Weights of a small self-supervised image encoder.
Model: 4.56M parameters, 32-pixel images, arch convnext_v2, norm layernorm_no_bias, activation gelu, patch size [2, 2], widths [64, 128, 256].
Data: 101725 training examples, 6.9 epochs.
Rows from block 6 of a small self-supervised image encoder, named by matrix and row number. Rows with one number belong to one neuron. Each number is 50 + 12 x the weight over its row's rms, rounded and kept within 0 to 99. All counts start at 0.
Before each neuron's rows are labels from the 100 images, of 14976, where the neuron reaches its highest value: "peak on" is the class under the peak. Only what is clearly more common there than usual is listed. The data: drawn small creatures on textured ground.
# fc1: MLP up (model.blocks.6.mlp.fc1.weight, 512x128), inputs 0-63
# fc2: MLP down (model.blocks.6.mlp.fc2.weight, 128x512, transposed), outputs 0-63

peak on: body
fc1.112:50 50 50 50 43 50 50 70 50 28 50 50 53 50 50 50 50 50 50 50 68 66 99 50 50 50 50 62 42 81 50 50 50 50 50 50 50 31 35 52 50 50 37 50 50 73 69 09 50 50 50 50 21 50 50 50 50 50 50 66 50 21 50 24
fc2.112:30 50 21 10 50 50 50 50 73 50 50 50 74 50 50 50 59 50 50 50 75 50 50 50 50 50 42 50 50 50 36 50 50 50 78 50 58 50 50 56 31 50 68 50 50 50 50 86 50 62 50 50 50 50 50 50 92 50 50 50 61 18 50 50

peak on: body
fc1.360:50 45 50 47 50 50 18 50 50 50 68 50 50 50 71 50 50 50 50 81 50 50 50 50 95 50 62 50 50 50 50 50 50 50 50 73 50 50 50 50 50 50 86 50 00 50 50 50 50 65 50 52 50 50 50 50 50 50 50 50 50 50 56 50
fc2.360:50 74 35 50 50 50 50 50 29 50 50 50 50 50 50 16 50 50 77 50 15 50 50 50 50 50 43 50 50 50 50 65 50 50 50 50 50 50 53 50 50 50 50 50 50 50 82 50 50 58 72 50 50 50 55 50 50 50 47 50 50 50 50 50

peak on: body
fc1.172:50 50 50 50 50 50 50 50 45 50 78 50 50 50 50 50 50 79 50 50 50 50 50 50 50 50 44 50 18 50 50 50 50 50 50 50 50 50 50 87 50 50 57 55 90 50 50 50 12 64 50 64 50 50 50 08 50 50 16 50 50 73 50 50
fc2.172:50 66 18 50 32 50 50 50 50 50 50 50 50 50 50 45 50 72 89 50 39 50 50 76 50 50 50 50 48 50 50 93 50 50 86 62 50 50 50 28 50 50 50 50 50 50 57 50 50 50 67 50 50 50 50 50 50 50 50 50 50 50 82 25

peak on: body
fc1.424:36 50 50 50 73 50 50 36 58 50 50 50 78 40 50 52 50 64 50 43 50 26 46 65 50 28 50 54 34 58 53 52 50 50 50 50 50 50 54 68 77 50 66 65 81 50 50 60 53 71 23 50 50 63 50 50 50 50 50 60 50 50 50 31
fc2.424:50 49 50 50 24 50 32 50 31 50 50 73 50 53 50 50 50 50 50 50 49 50 50 50 30 57 50 50 27 50 48 87 50 50 63 50 50 29 50 70 26 59 50 50 32 50 45 50 50 45 64 38 50 50 50 78 50 50 54 50 50 65 50 50

peak on: body
fc1.260:50 60 50 50 50 61 50 50 50 50 50 50 26 50 50 50 50 46 50 67 50 50 50 54 76 53 50 50 50 50 25 50 50 71 50 74 50 86 50 50 92 31 50 50 50 50 50 50 50 50 40 50 50 50 50 50 68 50 50 50 50 50 75 50
fc2.260:50 50 72 50 48 50 50 55 30 50 50 50 50 50 72 50 50 50 50 50 50 50 28 64 65 63 50 67 35 17 50 50 50 50 50 50 50 50 50 66 50 50 50 64 50 50 50 69 29 50 58 50 50 50 50 99 50 50 83 38 50 50 50 50

peak on: limb or head
fc1.159:31 50 50 50 52 50 50 50 96 50 50 50 68 38 60 50 35 12 50 69 50 51 50 50 28 50 50 22 50 50 64 50 50 50 50 80 50 50 50 50 72 50 50 50 50 50 36 32 30 50 50 54 20 50 50 50 50 50 50 78 50 35 34 50
fc2.159:50 66 50 50 57 40 50 50 50 50 50 50 50 85 50 50 50 50 50 50 50 50 39 63 50 66 50 50 50 50 50 63 20 50 50 50 50 50 50 50 08 50 50 31 50 64 52 73 34 28 50 50 70 50 51 80 50 28 50 50 64 50 50 22

peak on: limb or head
fc1.474:50 72 50 79 39 50 69 50 38 50 50 50 47 37 50 50 39 50 67 50 57 50 50 66 85 50 67 53 50 50 53 50 50 51 53 35 50 56 21 50 22 50 50 50 59 50 50 69 50 50 50 50 50 52 35 89 69 50 24 50 50 83 47 20
fc2.474:50 70 50 64 45 50 50 50 50 50 50 50 50 50 59 58 50 50 50 50 50 39 50 50 50 70 57 65 50 50 49 82 53 46 16 50 50 55 50 50 50 50 50 50 34 50 50 50 50 50 50 50 47 36 36 33 50 50 92 50 50 50 50 50

peak on: limb or head
fc1.185:27 80 50 65 50 50 50 70 50 50 80 75 78 18 70 50 31 50 50 50 50 50 50 71 50 50 50 50 50 52 50 50 50 70 31 50 87 72 50 50 50 50 50 50 11 50 58 50 55 40 82 50 50 35 25 50 50 50 50 50 50 50 50 50
fc2.185:50 52 50 50 50 79 50 50 50 62 50 19 67 63 34 33 22 63 50 50 69 50 50 56 50 39 50 50 50 50 50 67 50 50 50 50 27 85 50 50 56 50 50 50 50 50 50 50 50 68 50 67 50 47 79 50 50 20 91 50 50 50 50 50

peak on: body
fc1.184:35 50 50 99 50 65 50 50 50 50 50 50 50 50 82 50 36 50 50 28 50 50 64 50 50 50 50 50 50 50 82 50 11 50 50 50 50 66 50 50 50 50 50 50 50 50 50 50 50 19 22 50 75 72 50 50 50 66 54 50 20 50 50 50
fc2.184:50 50 50 50 50 50 64 50 50 50 50 39 66 76 50 50 50 34 21 50 50 50 50 37 49 50 67 50 27 50 50 50 50 50 25 50 41 50 54 50 82 50 40 50 50 50 83 50 50 50 24 50 79 38 50 50 50 50 50 75 50 50 50 50